{
  "model": "audio frame classifier",
  "output_stride": 2,
  "norm": "groupnorm",
  "weight_standardization": true,
  "kernel_size": 9,
  "beta1": 0.9,
  "shampoo_beta": 0.95,
  "precondition_frequency": 25,
  "max_precond_dim": 512,
  "merge_dims": false,
  "one_sided": false,
  "grad_clip": 0.5,
  "steps": 16900
}
Rows from block 8 of a small audio frame classifier, named by matrix and row number. Rows with one number belong to one channel. Each number is 500 + 25 x the weight over its row's rms, rounded and kept within 0 to 999. All counts start at 0. Numbers have three digits each. After the name is the row's rms in percent of the matrix's.
After each channel's rows are labels from the 100 clips, of 14976, where the channel reaches its highest value: "peak on" is the class under the peak. Only what is clearly more common there than usual is listed. The data: drum patterns on synthesised drum kits. In brackets: how many of the 100.
# convs0: first width-9 conv (model.blocks.8.convs.0.weight, 128x128x9, standardized in use, each kernel summed), inputs 64-127
# convs1: second width-9 conv (model.blocks.8.convs.1.weight, 128x128x9, standardized in use, transposed, each kernel summed), outputs 64-127

convs0.103 093:490478489472470515541505513520517508523499508516471522490474502455504490483512471491524498514524458497521564553522519510433484487480521486532532550490489487542532503504515493515483524489489499
convs1.103 093:468515518545521493505513538517487489507509528534465466480505499499500511476471524506569541519488539487448511475477490498511499474514505478552461454526492514472470505533499547511436449493510491
peak on: clap (31); kick (30)

convs0.60 095:455518500461495496499480477497495511541522485508506514472510502503485486490556489505516496472507503496544500514489467538502471505518493505542497495509505557504510502535492522503472484541508516
convs1.60 099:547465531511498470504511532488526505487533497507492500473477509466486491487517511473479499496532506475485476544527547524489523540512532477503483499491524476504496519492533482493521564503517544
peak on: ride cymbal (26)

convs0.29 108:498531455553541530522493517532505486506457515538476505477559493494517475491488537521455493502511507485483511505545475513474479484481488503523459464516524471481473529528487519514527434567491514
convs1.29 108:547501482514535487517462531465469498547489493505482520509510485473500455480497481498474470522519497520505468471452499476516504525480495481501520507520500518552500525525520519473512456496500495
peak on: kick (26)

convs0.104 102:517546508462498526519532463503501496500542521487511477492507473509465481491517454506523511506464539501496464483479534552489466501532546518506503484505468526520508473530507536565484489496475521
convs1.104 099:509468526532488508523517490562530507481519492481471481498507531509497515467543532507516558542517514480501510580522471505504485523518435508497479499477492528485533548493476501487478530480545541
peak on: shaker (35)

convs0.110 105:493549543513514484566550515537536521506503526551491510503474509478465455501519486443504516497475533531543532510526488544464479485495516494520535496523525521489512483530487529480525522469532524
convs1.110 102:481474500560476490493520489481514471507501466500471516515502489477497553469507540551527517531515471523479499493508487515530444477508488483538539460536472516483492491531487500511443456499501482
peak on: closed hi-hat (45); kick (30)

convs0.90 077:485519524494519489514510469531507488450465512490512477498432483506514534512514484509520502504490453577515484529496473484460493473487497506466532487523493474528494505499471494460478518514501546
convs1.90 118:515519501493484482468453498460513462501450474494486509504512511499482488488464460497496443507532495508497508488487527479537509501505468514488508507511517508519535531523496499498495475471510566
peak on: kick (48)

convs0.115 104:488494464501462498450459455505497452487475516509511528528499492510476517500503465468514485499470520509483538497488482514468507522534499496458480546471514471515455519476554446467465485521503492
convs1.115 088:486531502583485534442474515506511484461521453509498501507496511525506499520481517506524507551456495541470445495502461501506494502449470530532500492514456526497455485487525508488482475489456478
peak on: rimshot (48)

convs0.37 105:437517519478471500471504471481467482491528455494528503491479541544528529492516506434487507517462509537496510524488501512564529488520509519522523517549488504477475517461484434458477523526530517
convs1.37 094:533525501485507489497476512487523524479475475473468469506514485496521487503510492522498468527537489469512475476483506508471503510508497466456490491483493512496545531497500507506538471489480509
peak on: high tom (48)

convs0.44 085:504535512503474540524503493518491507514541440474515439499471511481488492506519532526525456498506500534469465576464474495521508489499462487534500477520527486503523537544483515517505465540497504
convs1.44 075:475513478491496482465520500448503499477495445452523556516493457497479500482503497491488509489534485496588476440530457509525504500535478500480511489494455515489497522455509492510493475526500510
peak on: ride cymbal (44)

convs0.32 100:547470535453465485508467501501467504504497522473490498471495509500558479464499499472562512514502499575521501513512534544520463513477484515516537493563517510481514476506528490461537531489499485
convs1.32 095:489484510518537521499569501508501522520480533474524484453500551503479460474510527492438502483528503448501455517475521508477500547479520466472485527458513468468527544509542528498514535557525519
peak on: kick (31)

convs0.72 095:493471528518530495527498498506509521466492501507498479516506497493491539523535541534541499524484507536513502542454480485481470509520475514513479477526488440557526438490453508486528492506493510
convs1.72 092:477487480480455486478489483496531512515503458521554493479492488491483530490479489500471507490522498467525529504523471531516465459515501519460488545450530503521528520531476491517512539519504500
peak on: closed hi-hat (87)

convs0.36 093:471513498483481525547510469501507495524524488486491486514498508523485472480486530490467467510509519510540516505535479528457515495505503501534550486511544495497495516492505521445476551525495536
convs1.36 069:456489510526482526486502519464464531482542494466527471501511471525465491496504535507462532507491482501525451516496509499444505510487526503493479545468494464551431500492456495531491483500510508
peak on: ride cymbal (34)

convs0.125 094:494554509519507471494503511480509490444452492509517506498509504475548561514500470471497526532474543530539496478530499468461483467499520489466460540500483472467528496483458474473501494530499475
convs1.125 103:472508520506522493480539492521513513499485524499478509464507487486462478453534546493479486484483521490524520494499553488531535541495505535507490482461473498529503490472474553504510543587531496
peak on: closed hi-hat (26)

convs0.3 088:525490513468503519488512528496480520512490515498495492506500464547506491489555479497499506500462515457502528494462459521467508477510495524457488507462508520511515475468505514494501511581527521
convs1.3 101:514467501516490482468481514497515499520498510525510489506515500481480501513494489469494483520468516494461473511539483478519509467481476473482480495505491494502487498488511498488505522469475525
peak on: kick (40)

convs0.63 107:497480538482527474515515486497482536515504506514506491477478492488464472451480550472443509490500462489514546508551484529511497510510538517493474508538507554508525515515511536507520447540494504
convs1.63 099:479482512496484472467487475501459499483498530485505496480510529504527503513496425496502465490489513513547533519532533484568476517552519504504535489510550504473507489498480454539481500477522510
peak on: kick (32)